Weights of a small image classifier.
Training: 40000 steps, held-out accuracy 97%.
Rows from block 3 of a small image classifier, named by matrix and row number. Rows with one number belong to one neuron. Each number is 500 + 40 x the weight over its row's rms, rounded and kept within 0 to 999. All counts start at 0. Numbers have three digits each. After the name is the row's rms in percent of the matrix's.
After each neuron's rows are labels from the 100 images, of 14976, where the neuron reaches its highest value: "patch colour" is the nearest of a few named colours to the mean colour under the peak; "responds to" is what is common among them. Only what is clearly more common there than usual is listed. The data: coloured fractals of 300 iterated function systems on busy backdrops.
# fc1: MLP up (model.blocks.3.mlp.fc1.weight, 768x128), inputs 0-63
# fc2: MLP down (model.blocks.3.mlp.fc2.weight, 128x768, transposed), outputs 0-63

fc1.71 108:467515500501501461589466511501542490543550507489570443542539496527535580527542509519461477430574469467533427451503485495507470541486564506500503530524510498495584499436492492473501499447495498
fc2.71 107:520451487445497556448459491513465504494508501522509578489426525570487477499469545503487512473490504503445447516515509491520606524532486519476499548564553541394433484538441476557496558465477448
patch colour: black
responds to: sparse

fc1.332 094:549475542602515526454469513518519499440509499496545486492522475438488503505518444488504533562497531449499438474523505527475507498536485485493498474523500344430490487564585500462468400532522467
fc2.332 078:490542477466516440468529447461500436468485564541488571516481435565520426500506471435490461510592483419501571518494558483497503406498503450548479468507509478551479532486563490506519484545456497
patch colour: grey
responds to: white; pink

fc1.707 093:532496534473403568497456513503489433563521460467518516506532441537470500571524500502479444560517417490474425523526504502512496500558493489499455595502516500475557503505425497533490534498501500
fc2.707 108:508506453370496497494612500491487507418522475528491499516419543491500594492500502551509620502490536496496504475489445512472511525466456470488568463503516525493465481528499524486497453516560502
patch colour: black
responds to: sparse; white

fc1.464 103:597516491519489493518532503436452480501508430444496480378508522482491501523575500513496438500498439501553503469516549491559582511541431545472503505537499502550500508509569476490499504499460481
fc2.464 117:438543481501526543488570502558530542477470486577462571497488562449421522473512565508531509545482478503478497531499541456373478463451554510507504502520558497459519465491433484537533490459590498
patch colour: black
responds to: sparse

fc1.95 088:474450378498555374540494527536491432540550478491614452528503480486479508537522521521403429448513506484517506519476478468499418493557484491544487478515610486552496583504542452448513490492488504
fc2.95 089:475526444491506502502524501522463526548514423498445614510514519522521512550503506563432540497469451506442491549476542492485510574544569528489490510506487464330456452539431503562513497497510408
patch colour: black
responds to: sparse; white; yellow

fc1.521 110:497477512561505440544472517476521501498506487527486563506509495522444483490506378484421514553536593423545479503489532473448563503537464504516550518517522461502502499609544508533391504549449473
fc2.521 103:553538488462486488471514489469509486425468542498486500511458514489503487491504617555544509514506484489550513491495476578535498488490533490516432481519487478445479491455524516516566487496444557
patch colour: grey
responds to: purple

fc1.26 093:498506501498522495469547449588538445511485518460592474533606488469374464511453494512460418498414547486481485512504499488521513499519493495522481509462503395495494510520546479500499478498485453
fc2.26 088:510511502502513422501474504493489507492530525503508574436491451575602503446541447621551560512498570512513471538492486450460566544497469499453483437568481418391499477525527463508551492568502456
patch colour: grey
responds to: sparse

fc1.264 106:565550543538495434415544461481493470477446485532505528476496591532494471515497448500447500401494503500540498512447525615474541530540516522440543538500517494495516485479457478565446497500395434
fc2.264 086:531499468526539493477502491519478494440506474446482524481530523525482508594507472507471517494464480628477491539510578483497503500552490501534484541465498485595465494508523501531517498513466378
patch colour: grey
responds to: dense; purple; teal

fc1.427 102:515573423520508470554527501493570479509506551507492502538525499482500503458441508616516464521559467456490497556498490476446485540410531487473494483511545503522605478469501477506434537437510500
fc2.427 108:510532545424557502552496442500471500518482491522498484409536552580511491501570431506531458506507470382544506489542487531499498436540497508558500491543486553439387538505520495535449479609477387
patch colour: black
responds to: sparse

fc1.242 101:542478459543467513481534451478499488542421514415530420492541602550392534538467493559477512419443491522480492547494490537496495515519458495446519495425496502542510577497457493504504540459492456
fc2.242 079:471506520561522525437409514534488451474481493539515505529543475514492348536563525490450541502494463489494506612509523496431446489530502495579473501443498427560569479490505511500510472551507450
patch colour: grey
responds to: purple; teal

fc1.637 095:502508480536499481512485499511508399421429497491511499444523487504497471459503502497527516470415480530532454505505498533499529515507471556502498487498588359528567583474500501453493524586525496
fc2.637 109:508512507543485535505496464502481495498523516535499549453460495627607494508467488506523413431422450509508476507565459496485507493538581499488506539549490499411443424509531482483518491487491501
patch colour: black
responds to: sparse; white

fc1.201 111:557494597523401512491561495495452496511477475581501548507588496518488484523487442502487495516490443518465426611504514521443536497523521471449535502482515520490494501522482464520501580546521472
fc2.201 094:506517511523495492439547511500506439439487471524525500495449496477509464556500494481407616535495519449492515512440550508485501526476562447443546505451563447394571414511444505507517480474509427
patch colour: grey
responds to: purple; teal; dense

fc1.457 106:557501511574559518492486458469547499439510565532496498465468535501494516474490478539498500515480500459564517483511489509414487509522441478439552494470478471475503476501574514433366426556472498
fc2.457 105:449464507497553512484499502517491429532469570459518496514461407567423497514484491445495448501551509477586596532449545512536505513502498576472479503499454496464488492471501527480499495450464407
patch colour: grey
responds to: white; pink; dense

fc1.677 101:527497566545491475531519512528528498508486504551558508502506492458487630451480451503536578498509528432493487480490509486487587543504556415484504497517524471486499468681421509501482496497421472
fc2.677 093:477488440396498522512490534476476453498436447512535476494515437529499405551475517484509547485521497571515488506486498528528498506516445545551466526480503394496573453532492475491477481584525412
patch colour: grey
responds to: dense

fc1.618 112:624500526487445536503413515594545505537498481491466515456497476489476540502515509464484452507455499512477533487493492491502471502510546471438496497473446546447499486469487481503500541487506502
fc2.618 116:452430499482526503510465519515513556501520454471520548471498419492500506412489487492476548526492471442489475548410500485459496550481517448495459554437546434544431492500528453518562507413542467
patch colour: grey
responds to: sparse; grey; orange

fc1.744 105:489565506493510517539472493481516437528528502503545445529443496520497511487505516469430488489486465503473499493468550498523495507484574500487487483437533521523653613476478502417496527483515504
fc2.744 114:532525467506483554481523438499485491542485580546491501496520510483429505501516494503521484481429559470515540486428443520461493565497441504508502475486505438499494449523446512541554470531566488
patch colour: black
responds to: sparse; grey; orange

fc1.115 100:651459452517498534459485421485414494450487476514495515478512582416513511481509499477533438493460559505517493475482511576522509502481437496436498522485501499507498480515501460544544447395485494
fc2.115 108:511443491517499470417500495487493522446493526514505660502503447536521478528518514596573506507522504461501504445507538501478474510506465499607530445570504474480479394502352504584545464481513497
patch colour: grey
responds to: orange; grey

fc1.767 115:501525481496558452454493492503566432515517493580550464537502540514504661470513535542486522465559508527464488550499508492455489525541566450510494508495554478552520458521427492527564502518460499
fc2.767 129:511529507498503536511335500575484532476501516478500578473517455560541408533503446460433511565462488516501453498509496504549553499559510438487525567452506428461511472572587459510498487512507494
patch colour: black
responds to: sparse

fc1.348 099:493481494535481558560505453504616497483469534520597487491492545532507496510503498443491540506540466510508489473463519555497499504474511495439500520503516466482504500503482486493389442446492489
fc2.348 091:563618546487460497487522428502505466448509482506520478520566492462524488509541566509534440482434545550492439480523453498490545494506448633508501501548516499491507436514443462529489514493536472
patch colour: grey
responds to: dense

fc1.147 109:495565505500488459498496463468447481488502387470504495513485517440518577577554512471448503490564507475463480527420557537506575518501535499501501529490527500551529568505476477494556421427477497
fc2.147 121:501565466482496551426593521506506474528511438513499530555553456515522512540575615489518554536475490533494483473569507446534518504505474523507450509495483539462498481506426544516503506532542463
patch colour: black
responds to: sparse; grey

fc1.565 104:504464484538407508500487422473444461505430526430510477498513500498502490499506506506525470375500467510504452451529489594443516585498494491508518559544508479564612508500489493485552502509424496
fc2.565 099:488573602539515512552496540489500533455503499477473419483486445488524511480483398498516498520492560400400518510491509482489499382490472507514531553501466455446472542503554454501527510477505492
patch colour: black
responds to: grey; yellow

fc1.713 105:633505508504494465543466460531449527523478449535486492495502534503510501484487358462516561547470473502500496561519498570489508497515579489422631498446506531480486483499476508488520542445580462
fc2.713 110:499539501497412487484511500506507457514511513533499478519470511538505569489486538455472481480468496499522533501666520509490433526497517467508416512419488496488487529480422515485500478565483513
patch colour: grey
responds to: dense; purple; teal

fc1.265 095:499488483505468480455504463491524375518516552403478492505548464510434454450447516517500473501578504499527506488513503500523507505505478519480499494519611501621567558463487510521509538444478510
fc2.265 109:499547519509495508507542522506508499487519477501468523441421518576508488467513414517564503466501547443502595496425494457505544516464504515467487435622511500400384487500502500539513482509475391
patch colour: black
responds to: sparse; white

fc1.743 101:493522495566510517494558447497536492499521438503616467500525544502502469443441515502515500512485510469498410512472539504499615509497535491475524555457521420490505465585477504470526503440498470
fc2.743 111:491519432501475496500508499507468441515536494519461502558458490560498494480500491423500522481530498463464502508499572497529495513488496494472502467502589511564497518442478518496498547500651489
patch colour: grey
responds to: black

fc1.181 091:571488505463514537515481534560477522552518496505500493466493563469510563632465410481560601518479415506499532480520500634536502504461566512460562533469498537474501518495466467417410408460508500
fc2.181 106:478505503525499464476540512523518540477467569485501460497508531439542501497475541525464501493492522373514519408500504530477586526506515515599442420500441503425437545472465519505527431485453532
patch colour: grey
responds to: teal; purple; dense

fc1.494 099:623442538488472565495391471478536498546498545460505505522508482488454541489500460496488541490478470537544445506558497587515486500493498528393532519364481496456495493463486552497479520462511472
fc2.494 095:506492602490471495447530509593423493501490533471579581501490426524433406530518495481449487548476462472418512501476549483446479496591527478546506513467540475511506500509504483500458503550500517
patch colour: grey
responds to: teal; purple

fc1.645 102:508541420500464465564468508461498473450466475392504508475510469515548522568558507465481488433630460472425500520492489535492492544516505501480500505510516500535617520510509518548541519505494500
fc2.645 106:492512541506551500579477504527504533544602515576450516600523519510477377465473519495494440504484512479501534521586454430514462550515483477492397494523470495504467474477596513514474550463477509
patch colour: black
responds to: sparse; yellow; orange

fc1.687 109:492475531500505506515528437563562499498494493550603532549497478513540494480473506396470504539595539456551478501418523519523562501459567454450496514504518473488500481604464514547462474424483487
fc2.687 112:588577518436504457515517471496490532508495500534510488502489502527497427517503487479572448495469497476473451499482427514532581419518498530496545467532550478469464506571508452492477536521506544
patch colour: grey
responds to: dense

fc1.451 106:499473461526510500444501523502426466512518503418488466396499553444401517468489480500503493502495547524441546550424588512472427500500488450500509493479498484589507552472584479471454432545511499
fc2.451 103:507491521465496576500494478499590504508541496455455517501600433489495471508467494494497501554540513462484389480512511502511496442498487550540477515450520421574555428452461522540582596444571493
patch colour: black
responds to: grey

fc1.633 096:507506442475471508490465516467553438529567475488519517512578487539504495535483496519511494487537494521424366553506499507488515506609529489508500499510559453513648507504449505501534557505526497
fc2.633 094:501522504450505499512506504567437484399496522529523497498373514559469552412463501496511572478504566462503589484501492508472503507441481467445513485500531484490410515533493485563493451480494494
patch colour: black
responds to: sparse